{
  "arch": "transformer",
  "model": "sound classifier",
  "dataset": "single English command words and digits, spoken by a formant synthesiser in many voices",
  "train_examples": 78125,
  "time_shift_ms": 100,
  "n_mels": 40,
  "hop_length": 160,
  "input": "log_mel",
  "spec_augment": false,
  "win_length": 400,
  "targets": ["word", "voice", "intonation"],
  "num_classes": [50, 4, 4],
  "norm": "layernorm_no_bias",
  "norm_position": "pre",
  "hidden_act": "swiglu",
  "head_dim": 32,
  "fused_qkv": true,
  "bias": "none",
  "qk_norm": false,
  "layer_scale_init": 0.01,
  "parallel_block": false,
  "moe": "soft",
  "drop_path": 0.15,
  "num_experts": 4,
  "moe_every": 1,
  "expert_mlp_ratio": 0.5,
  "slots_per_expert": 1,
  "shared_expert": false,
  "subsampling": 2,
  "layers": 16,
  "width": 192,
  "positions": "learned",
  "pooling": "class_token",
  "loss": "cross_entropy",
  "residual_init": "none",
  "optimizer": "muon",
  "muon_scale": "original",
  "learning_rate": 0.023,
  "momentum": 0.95,
  "nesterov": false,
  "orthogonalizer": "newton_schulz_5",
  "adamw_lr_other_params": 0.0017,
  "ema_decay": 0.995,
  "sam_rho": 0.05,
  "max_steps": 3900,
  "batch_size": 64,
  "epochs": 3.2,
  "lr_schedule": "step",
  "warmup_steps": 190,
  "weight_decay": 0.1,
  "adamw_weight_decay_other_params": 0.01
}
Rows from block 13 of a small sound classifier, named by matrix and row number. Rows with one number within an expert belong to one neuron, the router's apart. Each number is 128 + 24 x the weight over its row's rms, rounded and kept within 0 to 255. All counts start at 0. After the name is the row's rms in percent of the matrix's.
Before each expert's rows are labels from the 100 clips, of 14976, where the router gives the expert most weight on average: "strongest on" is what is common among them. Only what is clearly more common there than usual is listed. The data: single English command words and digits, spoken by a formant synthesiser in many voices. In brackets: how many of the 100.
# router: slot weights (model.blocks.13.mlp.router.weight, 4x192, trained with AdamW), inputs 0-191
# gate: expert gate (model.blocks.13.mlp.gate, 4x96x192), inputs 0-191
# up: expert up (model.blocks.13.mlp.up, 4x96x192), inputs 0-191
# down: expert down (model.blocks.13.mlp.down, 4x192x96, transposed), outputs 0-191

# expert 2
strongest on: voice: child-like voice (85); intonation: flat (82); /oʊ/ (35)
router.2 099 [159 100 147 125 103 104 170 136 113 155 118 141 104 116 150 118 135 114 118 131 100 134 158 119 129 150 129  89 151 113 114 116 155 160 111  94 132 149 147 123 210 144 137 122 129 130 145 134 128  65 130 136 106 126 171 103  94 100 142 153 167 117 123 125 115  87 132 134 155 131 112 129 139 145 107  95 143 129 130 125 130 155 134 139 129 107 136 127  92 120 158 139 127 135 123 136 145 159 133 161 139 120 117 145 137  84 119 119 115  95 109  92 143 142 118  92 102 101  72 195 137 138 184 108 151 136 122 156 128 151 171 117 101 138 149 124 113 147 118 112 116 115 150 127  81 179 100 175 147 136 127  85 121  99 130  81 139 119  85 119 112 136 127 122 103 121  99 118 166 159 146  96 108 113 100 141 161 107 101 117 115  97  90  93 117 133 140 177 142  68 159 120]
gate.7 103 [145 132 113 128 146 137 172 102 101 147 121  48  95 118 129  83 165 114 116 111 119  93 109 110 185 191 135 104 146 112 102 134 118 124 121 107 145 136 159 144 117 148 110 146 161 115 161  68 119 116 124 146 128  99 101 131 103 135 132 115 142 119 149 133 146 154 179 124 159 114  91 140 150 122 131 174 131 119 146  97 150 129 116 137 146 132  83 127 109 127 134 136 136 161 131 145  82 122 118 142 119 110 106 149 141 134 108 133 121  99  81 113 137  93 111 112 121 127 122 197 161  90 111 119 137 130 125 137 160 116 105 103 103 123 133 121 121 120  89 139 129 151 152 161  90 157 131 162 149 152 123  74 144 104 146 113 118 133  97 162 119 147 136 129 150 152 113 130 198 165 132 121 162  73 104 125 126 122 116 187 128 128 131 143 147 139 111 142 157 124 116 110]
up.7 101 [114 132 123 131 119 145  68 137 164 111 132 191 155 150 117 167 104 177 139 150 133 175 147 150  72  81  89 152 121 150 145 113 157 109 133 163  93 101 112 125 135 113 152 117 116 136 104 177 126 133 126 128 115 160 162 131 137 122 135 141 107 150 109 129 135 100  99  91 107 127 162 112 109 117 127  80 122 131 117 163 106 119 114 103 124 118 171 154 138 129 119 110 125  99 119  93 174 110 131  97 129 152 133 114 121 125 136 123 136 141 142 147 138 164 124 146 126 121 139  50 110 167 150 143 126 123 126 105 106 145 165 166 140 125 154 122 127 135 170 139 132 122 122  84 137 106 125 113 115 107 145 165 116 158 124 145 132 110 166  98 112 116 133 135 124  97 148 126  42  91 137 121 106 181 143 119 127 139 139  60 128 141 125 122 127 132 165 107 105 115 140 131]
down.7 099 [136 122 132 119 138 104 132 151  80 122 136 168 136 136 132 132 131 128 137  89 131 158 130 139 131 149 189 128 136  98 120 140  97 115 123 136  75 182 199 153 108 127 140 131 127 121 142 148 134 101 151 122 132 114 104 135 142 144 127 136 121 115 147 136 140 125 125 153 135 130 118 140 114 120 156  99 144 128 122 107 148  79 127 116 198 131 125 135 128  82 142 118 122 108 141 152  78 133 122 129  72 140 145 128  91 127 135  57 123 130 137 132 175 125  71 128 123 141 114 141 112 110 168 123 115 158  76 132 138  97 151 108 108 119 125 155 112 124 111 124  99 144 101 126 136 185 136  88  96 132 115  95 164 157 136 124 111 145 135 141 117 122 100  97 122 117 120 128 200  83  91 137 129 153 137 128  95 172 147 161 133  82 119 133 172 123  90 116 141 126 174 116]
gate.8 104 [141 158 146 104 171 172  88 104  97 155 130 147 102 178 150  95 153 125 141 171 180 134  96 138 133 138  99 114 131 135 135 136 177 156 133 163 131 157 121 129 123  55 163 165 109 118 122 174 110  70 101 140 143 108  94  81 140 100 116 131 164 123  99 112 127 121  96  93 111 179 116 147 159 149 145 102 144 138 139 149 111 119  92 166  91 112 128 118 107 101 128  69 113 115 139 115 149 111 109 153 152 162 139  93 170 111 137 125 115 117 124 110 150 119 119 130 140 119 136 106 109 144  75 129 127 165 128 129  92 184 152  98 145 123 110 125 128 118 119 122 106  97 123 100 137 153 141 160 139 139 124 124 127 113 100 112 134 147 143 136 119 151 131  89 161 117 120 125 170  98 163 117 133 115 132 105 138 141 153 156 129 134 110 140 101 135 166 150 143 118 103 104]
up.8 104 [153  86 122 154 132 113 162 167 111 133 124  63  96  86 123 141 125 129 140 137 130 128 173 179 128 117 112 107 137 104 165  98  99 128 156 139 107 110 109 146 153 167  93 116 114 103 116  81 135 134  83 135 122 117 143 179 147 132 145 133  70 125 173 143  76 129 125 104 104  95 158 104 152 138 139 117 124 150 100 122 125 169 140  89 129 123 159 111 105  87 114 156 141 148 124 161  97 141 137 110 154 129 115 146 154 148 118 172 124 147  72 164 133 158 129 159 135 125 137  92 101 116 136  96 139 131  95 177 155 161 108 168 150 123 113 109 127 125 155 142 148 139 121 110 115 123  98 151 109 104 132 100 129 131 150 116 102 134 139 103 109 141 126 128 172 101 128 122 118 119 146 148 139 175  91 146 117 113 133  75 138 127 138 124 163 155 134  84 109 139 144 162]
down.8 100 [118 136 117  96 108 135 135  92  52 117 121 121 163 145  82 110 136 103 123 110 134  82 136 133 150 135 127 137 137 123 130 114 150 101 106 128 111 106 178  88 125 124 102  98 133 115 150 163 116 103 145 122 139 162 164 143 140 131 121 153 109 114 126  52 118  97 133 148 130 121 143 184  70 103  91 162 137 174 127 111 121 152 127 162 120 131 137 104 126 130 113 142 140 144 124 101 163 168 116 126 104  97  75 144 154 134 146  90 101 117 177 127 119  87 153  78 139 110 126 145 143 122  82 114 125 121 137 108 146 140  61 130 121 132 139 152 107 156 136 134 112 106 110 158 104 127 135 155 156 115 132 117 129 123 144 156 111 112 133 196  99 152 172 118 147 129 141 159 190 148 111 142 120 142 129 135 124 154 114 146 118 143 123  97 127  96 120 126 130 112 101 139]

# expert 3
strongest on: intonation: falling (88); quiet level (58)
router.3 094 [162 110 172 110  90 122 143 171 140 134 140 100 106 127 138 127 172 102  95 167 114 147 105 117 120 159 122 172 127 124 121 147 120 123 137 142 163 171 106 119 131 145  88  78 114 113 146 114 118 103 100 151 133 101 116 153  94 140 101 185 126 145 115 126 136 136 114  99 107 113 149 100 137 138 106 122 132 131 120 129 129 178 139  71 128 164 151 114 144  98 114 114 132 141  91 142 167  95 162 150  98 106  91 140  75 108 121 173 132 135 110  90 142 116 128 112 100 142 105 150 120 175 133 106 103 148 106 166 122  83 129 149 134 131 130 148  83 123 114  97 127 161 110 134 145 138 189 138 154 108 144 128 114  85 124 122 122 100 101 132 132 115 173 111 139 122 155 116 150 144 152 124 123 129 111  96 125 198  92 113 127 111 171 137 155 158 145 151 158 118 118 128]
gate.7 108 [130 125  90 101 138 148 151 133 101 129 130  80 135 127 119 134 127 154 132 151 128  99  49 106 107 138 159  91 145 138 142 184  93 108 169 121 156 137 146 105 130 187 129 159  97  84 187 148 121 111 142 167 175 129 149 129 117 125  93 155 141 115 119 128 112 118 157 161 137 100 107 129 111 109 100  96 116 120 106 159 193  57  98 141 108 152  91  91 104 139  88 103 124 121  86 108 106 103 150 122 116 133 118 137 104 120 124 142 122 105 122 144 132 150 123 134 163 107 121 117 133 117 154 104 106  88 142 141  95 110 119 126 179 139 120 120 110 185 184 130 127 154 120 118 103 112 145 136 130 150 119 165 186 158 122 157 137 134 149 148 148 145 127 120 145 129 104 162 139 118 134 105 111 111 141 131 108 136 125 143 113 117 147 127 110 151 114 147 150 126 133 120]
up.7 101 [131 160 149 126 131 123 135 117 107 129 148 110 170 130 107 166  87 154 115  83  87 138 136 116 142 128 140 128  86 137 135 125 159 122 155 132 121 152 123 128  93  93 112 123 114 103 137 118 164 111 103 152 127 167 157  86 122 108 124 102 108 132 120 128 106 120  96 136 134 107  89 113 142 132 114 183 154 140 143  81 116 180 146 164  74  90 134 109 130 111 146 149 109 162  99 139 153 164 155 147 104 131 119 140 140 125 111  80 134 138 139 131 107 147 144 126 121 139 138  84 130 131 104 119 120 164 122 116 160  80 126  85  90 157 157 149 139 155 120  94 134 115 106 144 147 102 138 124 137 152 102 161 103 141 132 153 105 143 116 147 134  90 130 149 174 151 143  98  66 185 136 122 116 129 155 145 139  98 132 141  71 149 152 145 138 160 166  74 110 139 125  91]
down.7 089 [ 80 105 167  98 118  94 122 100 126 131 122 140  91  89 140  89 131 103 117 160 126 118 142 132  73 106 124 123 160 105 122 184 116 185  90 151  93 128 159 123 125  84 130  86 109 132 138 190 137 115 115 133 116 129 146 141 101 120 161 127 136 160 149 133  87 115 126 139 127 139 112 107 106 114 132 119 136 132 129  98  99 129 118 155 129 137 125 143 134 204 135 126 122 116 116 141 162 127 129 170 142  95  81 111 169 119 138 193  93 126  74 150 131 117 185 125 108 115 136  81 121 115  91 126  98 150 140 141 110 132 113 131 117 133 112 119 120  99 120 110 128 115 125 152 137 103 122 172 145 120 138 139 139 100 112 129 129 119 131 108 129 118 135 112 140 137 152 109 117 117 132 181 134 129 138 131 182  74 139 123 129  94 124 115 147 138  97 141 110 120 190 175]
gate.8 089 [ 72 128 121 100 109 115  82 130 158 161 217 104  99 146 127 117 107 147 124 127 128  96 131 123 109 105  80 128 127 158 161 120 175 146 125 133 137 116 107 115 124 130 150 106 129  64 137 147 118  95 147 149 139 129 129 120 173 104 142 133 119 156 130  89  89  78 170 116  85 125 123 155 116 143 104 147 119 137 145 132 132 103 138 140 147 150 149 134 133 154 123  76 122 119 127 152 170 153 161  74 108 154 125 115 153 127 115 139 114 114 172 130 164 124 138 110 133 140 124 166 104  93 153 141 102 105 133  69 119 128 152 117 115 102 114 110 158 114  87 126 163 133 154 127 100 161 120 123 123 174 142 125 155 132 131 113 184 119  90  97 119 145 137 150 115 105 143 147  76 141 146 141 148 123 133 145 125 162 128 132 118 141 136 122 117 118 133 147  77 111 103 150]
up.8 094 [136 131 134 140 132 145  91 127 135 109 120 125 112 158 112 103 101 143 140 152 138 133 122 142 100 126 116 116 117 150 116 156 128 130  86  99 146 147 120 119 138 128 105  89  55 114 134 161 174  69 117 174 142  89 103  72 122 123 143 134 106 142 141 121 137  71 118 120 141 169 130 145 137 187 142 131 107 132 147  82 123 162 116 115 127 120 131 126 122 112 107 156 133 133 109 120 107 132 148  85 146 115  96 119 122 107 123 140 154 179 155  76 110 131 169 133 130 170 127 156 152 119 119 105 166 155 103 133 179 140 179 129 102 125 143 117 115 138 171 137 122 148 122 131  75 115 121 143 129 146 122 140 149 156 127 140 117 136 139 152  96 151 158 139  70 174 131 130 115 126 136 151 102 151  99 115 113 136 137 136  94 162 134  84 136 159  82 149 120  99  73 149]
down.8 099 [139 135 119 153  96  96 129 110 126 117 144 142 151 119 155 148  90 128 143 138 106 201 152 162 120  80 148  97 119 142 120 118 110 152 186 144 178 170 153 102 144 102 124 156 138 124 147 155 156 132 135 164 126 143  95 115 111 138 161 128 136  99 111 126 147 172 164 153 134 106 103 121 114 116 126 109 123 157 110 149 136 138 139 146 177 147 137  97 139 137 133 121 126 106 125 128 129 152 151 126 146  98 202 153 165 131 122 128 149 101  59 103  94 106 100 149 125 172 176 106 117 143 111 142 131 123  83 114 166 117 153 150 115 129 126 150 120 143 156 152 135 108 134  94 132 128 125 101 131 112 107 170  93  89 109 151 118 162 124 152  98  84 139 156 106 136 160 112 127 136 116 171 129 135 135 132 114 139 101 105 128 139 126 116  75  96  92 129  81 123 133 126]

# expert 1
strongest on: reverberation (62); voice: high voice (59); /m/ (38); /u/ (32)
router.1 110 [158 191 156 126 117 109 148 121 100 149 127 180 141 135 163 145 116 146 123 126 158 125  94 122 119 126 128 129 132 104 143 136 157 178 145 130 107 140 111 124 120 131 127 125 123 143 174  75 159  88 129 114 127 159 113 164 145 160  92 127 186 119 123 121 118 120 156 135 114 111 162 118 132 159 132 140 154 109 107 184  79 141 140 102  90 127 130 106 100 161 165 155 108 159 142 131 198 139 150  92 131 116 106 110 167  93 143  79 115 157 121 125 162 145 144 135 114 120 103 126 103 122 149 115 132 117  87 127 131 141 126 107 108 173 173 137 108 104 139 111 140 150 125 107 120  85 136 146 121 131 147 103 117 151 103 103 154  98 113 118 110 113  97 158 122 100 115 126 154 192 117 127  79 113 126 125 117 152 169  84 119 131 120 146 112  87 168 135 125 114 139 138]
gate.7 101 [197 132 113 141 130 151  98 140 154 161 137  80 103 129 141 134 136 147 133 110 123 107 122 133 151 155  94 152 123 147 143 113 125 123 145 143  92 137 108  96 104 176  91 150 122 141 149  70 122 153  97 200 123 131 162 107  99 111 135 155 137  99 175 171 106 142 180 184 145 138  82 141  90 176 151 119 123 140 123 119 116 121  94 155 125  87 119 149 140 151 109 101 105 108 106 130 129 105 134 122  90 134 151 114  97 101 167 120  92 170 140 161 133 122 100 135 130 125 106 125 135 135  97 119  78 146 144 124  99 105 144 119 130 146 139 124 171 161 131 153 120  81 117 151  98 111 130 163 121 146 142 131 107 138 138 133 102 155 116 123 138 116 169 141 131 141 138 162 170 132 138 116 122  95 100  82 134 104 149 117  90 108 139 116 107 118 129 101 111 102 131 138]
up.7 099 [ 97 121 125  94 120 153 136 105 136 121  79 113 120 111 126 156 135 154 151 146 155 117 117 115 124  84 115 120 117 128  92 126 117 119 123 121 139 113 135 154 171 132 130 106 131 145 105 144 126 146 113  66 178 131 130  89 152 185 111  97  97 142 101  94 140 114 109  86 136 123 152 111 126  93  70 166 141 117 131 156 146 172 143 158 167 164 156 115 149 108 135 219 153 149 173 113 152 125 133 108 144 127  87 134 164 136  96  80 123 104 115 108 127 138 125 114 151 121 139 162 142 141 136 113 145 122 122 116 156 132 163 156 116 100 115 149  81 106  65 127 127 153 131  97 115 169 145 126 125 154 117 106 153 146 109 139 113 115 124 146 143 140 140  89 134  88 107 135 119 112 131 144 130 140 108 161 153 162 127 166 144 114 110 159 119 141 110 131 155 166 109 112]
down.7 101 [104 142 102 135 113 131 136 131 144 106 113  74 158 165 118 101  82 159 117 142 158 154 127 127  92 119 120 133 128 122 127 111  95 151 144 121 139 102  68 167 125 147 130  60 135 139 129 118 112 118 153 146 123 153 120 129 127 161  99 140 138 164 122 142 103 114 121 124 180 125 121  98 122  97  87 124 144 148 143 121 106 168 104 114 148 110 121 145 123 133 101 108 129 112 142 156 129 127 104 124  92 123 112 173 108 117 126 135  96 136 138 135 201 125 131 121 119 126 128  92 106 171 118 130 128 132 133  79  98 120  41 124 105 138 156 144 162 166 172 118 120 102 122 112 122 169 132 136 131 129 139 110 117 124 135 125 103 121 122 162 132  97  93 189 123  99 112 131 139 137  88  63 135 154 131 130 125 132 105  58 134 123 146 141 120 113 143 159 171 129 154 136]
gate.8 087 [106  99  95 137 153 137  85  92 130 100 138  87 118 139 155 156  86  86 140 142 113 149 125 141 147 120 118  93  81 150 107 121 131 108 108 134 157 140  92 127 152 140 133 130 207 146 189 154 164 115 102 115 165 113 102 104 152 176 120 137 143  84 138 144 177 127 112 119 124 135 161 130 150 122 141 135 123 124 132 143 134 149 120 145 129 144 154 132 106 115 164 120 163 141  93 145 118 189 122 152 126 116 158 138 132 142 107 131 132 129  75 126 142 134 146  84 104 115 131 156 110  94  86 113 157 119 132 153 134 105 137  97 134 104  97 178 132 112 148 117 139 163 120 106 174 154 131  95 137 125 132 105 125 145 139  83  85 136 113 155 149 126  94 162 127 163 105 140 139 147  91  99 116 102 157 137 156 104 136  87 153 106 105 109 127 128 127 123 142 168 123 101]
up.8 099 [148 160 132  94  97  96 139 171 101 159 135  77 155 114 149 111 140 106 141  70  86 169 171 118 131  98 142 164 167 140 118 102 128 121 174  83 142 148 135 108 129  99 135 104 164 135 135 118 150 104  80 140 142 155 165 124 113 160  98 116 125  98 134 123 136 104  67 120 133 138 129 116 125 112 149 163 125 109 143 110 148 108 146 140 139 115  95 107 165 147 132 137 133 111 130 123 120 194  94 129 123 107 137  82 108 123 141 171 134 108 146 132 137 144 153 128 128 133 115 140 109 128 142  89  89 115  94 170 124 147 136 118 139 117 145 137 106 116 139 140  94 127 120 149 162 133 128 168 124 107  81 128  90 135 103 114 167 130 150 158 125 131 104 153 153 126 126 120 207 104 165 126 111 123  99 147 159 117 120 129 102  93 140 121 163 123 186 134 127 137 121 134]
down.8 098 [177 103 106 116 105 156 127 113 155 134 110 102  88 155 125 149 123 115 146 155 120 111 137 146 103 137 128 158 166 138 106 123 113 153 145 128 181 172 135 124 115 138 138 140 144 129  87 135 118 149  89 154 136 118  44 121 119 139 114 143 140 136 158  94  85 124 119 123 178 125 150 124 119 107 119 119 107 115 112 148 127 122 108 140 106 142 123 152 127  80 133 134 133 141  75 127 127  94 105 143 117 141 170 137 143 134 101 112 126  91 139 110 155  94 139 103 158 135 137 104 143 131  88 147 107 144 115  83 135 144 158 153 125 131 127 128 121 101 159 120 123  99  98 182 116 126 117 176 134 128 125 165 119  80 145 125 124 126 121 125 149 153 104 175 138  61  81 109  86 156 158 136 123 102 110 122 149 120 113 136 134 201 123  99 108  72 131 168 115 118 114 122]

# expert 0
strongest on: voice: deep voice (62); reverberation (60); intonation: rising (52); rumble (38)
router.0 097 [163 138 116  98  68 141 120  93  95 141 129 139 113 124 159 142  93  92 119 154 137 153 124 145 107 130 149 135 118  92  96 163 117 133 119 138 131 129 121 127 157 107 152 116 121 120  98 123 130  90 125 167 159 154 146 161 105 215 128 153 138 107 100 155 128 113 141 121  82 127 138 134  97 140 103 116 176 130 105 164 134 113 140 101  99 112 154 120 129  99 120 176 109 119 132 134 132 132 161 108 153 110  95  88 147  95 196 134 141 153  91 154 144 150 130  94 103 123 110  98 124 149 152 107 118 119  79 107  79 113 161 162 125 168 131 106 118 139 129 116 129 177 115 126 136 161  97 154 122 139 100 133 121 156 120 115  98 114 123 122 129 108 102 151 132  87 120 124 111 138 160 152  88 118 108 150 165 150 158 105 130 101  72 127 104 116 120 124 147 157 120 121]
gate.7 102 [ 94 120 175 156 127 135 150  96 131 108 150 121 117 148 144 132 150 187 118 121 113 122 183 136 110  99 115 133 117 101 105 102 142 155 132 143 119 107 145 164 106 133 111 140 143  77 180 155 141 118 172 142  84  97 104 106 121 116 118 121 132 142 156 140 105 129 104 146  93 131 156 130 133  86 119 149  88 131 149 129 133 136 116 155 143 113 102 134 123 123 123 111 116 124 118 111 138  60  92 174 123 174 143 151 100 140 173 125 120 104 135 170 138 138  95 137  72 101 118 138 131  92 134 158 158  76 159 105 110 127 114 119  94 176 141 107 107  91  83 123 134 156 144 122 167 133 152 112 171 105 137 110 135 109 123 139 155 153 155 162 147 114 135 143 143 146 111 121 129 136 150 126 150  86 125 146 121 107 124 183 158 140  89  82  98 126 142 119 136 154 106 123]
up.7 097 [123 147 109 138 125 117 106  81 140 109 105 158 137 117 135 135  88 116 152 117 159 108 114 101 188 158 109 154 132 137 139  92 109 110 115 119 141 144  90 111 183 116 156 150 143 134 133 144 109  82 134 124  99 137 101 138 137 109 151 104 137 157  96 110 119 117 161 170 140 100 151 121 116 177  93 129 120 100 109 100 138  99 138 145 149 132 139 121 140 134 117  83 163 149 159 123  69 144 110 153 114 135 123 102 175  75 176 108 128 160 124 130 151 137 115  98 114 109 112 121 144  79 159 146 166 131 100 132 146 110 112 116 122 119 194 121 141 137 114 149 124 141 159 127 126 184 143 117 122 107  98  86 126 168 123 123  66 140 108 161 145 113 136 163 111 169 127 111 176 145 148  85 144 128 132 104 138 135 152 120 134 113 153 149 123 139 112 113 131  89  95 131]
down.7 101 [149 138 145 140 133 130 131  90 136 130 109 100 131 100 117  87 133 143 131 106 114 122  74 108 139 128 107 144 142 112 125 167 119 133 128  91 133 133  48 130 156 113 132 161 129 141  93 112 114  86 119 101 115 164 154 144  77 166 150 124 118  65 110 143 128 150 131 105  53 143 106 134 119 133 120 124 154 127 133 150 110 171 160 116  82 143 107 103 127 131 129 160 107 122 162 115 136 157 138 155 109 159 119 150 122 127 121  88 140 158 111 108 111 118  91 124 146 107 135 141 146  94 132 132 106 121 189  89 117  99 100 126  89 135 110 150 173 157 160 139 162 124 135 152 122 174 159 142 137 126 129 117 115 136 129 126 155 115 108 171 138 129 102 130 128 119 108 147 106  52 142 173 131 132 116 128 151 150 162 147 137 130 120 147 112  80 123 155 171 124 148 123]
gate.8 116 [165  84 128 121 123  92 131 127  87 119 134 131 125 121 117 148 116 123 121 139 111 129  93 142  92 104 174 110 134 122 118 114 124 123 150 126 127 129 149 146 167  78 119 106 136 152 114 194 120 178 144 108 146 147 129 116 130  87 126 149 137 123 152 120 152 101 163 206 186 108 106 173 115  98  71 139 139 111 167 118 160 117  83 102 152 194 122 154 103 123 109 144 107 117 137 116 137 149 128 127 100 118 154 118 127 168 153 109 143  97 121 108 137  58 125 142 119 132 120 161 124 128 109 105 167 124 106 143 152 126 108 129 126 160 111 122  92 117 177 108 128 122 108 122 113 154 112 126 136 122 105 152 100 117 155 163 120  94 143 160 165 141  79 147 162 120 145 129 116 126 111 132 146 111 108 178 132 140 108  99  94 133 126 114 143 132 127 171 146 108 132 124]
up.8 107 [137 103 133 118 135  98 148 119  80 132 138 145 136 122 135 119 124 105 125 132 114 125 113 148 111 103 166 131 146 134 136 130 119 165 147 123 130 142 103 150 118  42 144 111 116 147 127 156 131 163 147 107 125 137 118 140 132  92 119 187 128 105 128 130 162 107 193 222 169 126 108 126 124 119  96 156 125 120 137 165 160 134  97 104 136 189 122 154  99 101 112 131  90 117 106 105 138 159 131 112 124 138 179 117 143 138 160  81 141 120 109 120 132  81 134 136 133 134 140 133 107 123 111 102 134 101 122 141 143 130  89 112 129 158  97 116 102 103 150 109 125 109 120 114 148  79 135 123 137 118 132 162  90 137 147 153 128 117 124 160 171 118  59 164 156 106 173 113 128 120 115 128 135  96 111 134 108 138 123  88 122 131 145 128 126 154 134 133 163 139 185 133]
down.8 102 [132 146 139 109 130 137 133 148 139 123 107 146 141 143 137 121 112 133 125 143 147  90 106 159  99 131 122 129 143 145 128 121 179 149 121 100  87 159 148 138 152 118 109 129 126 111 150  95 152 132 136 117 131 127 129 114 121 128 119 141 135 175 115 209 125 107 138 110 105 130  99 101 135 133 157 101 177 154 126 104 123  41  96 129  64 117 121 120 127 127  88 134 145 190 118 135 117 133 114 142 139  78 168 124  62 130 138  87 136 106 117 126 156 182 114 129 143 158 108 206 139 107 102 127 177 144 152 141 130 124 118 128 113 131 141 139  79 121 134 131 114 139 152 144 124 155 118 132 121 127 137 130  97 136 162 125 130 122 135 140 151 101 118 133 142 124  96  95  96  88 134  86 128 132 143 136  91 203 121 134 117 155 121 152 115 107 108 122 122 118 158 153]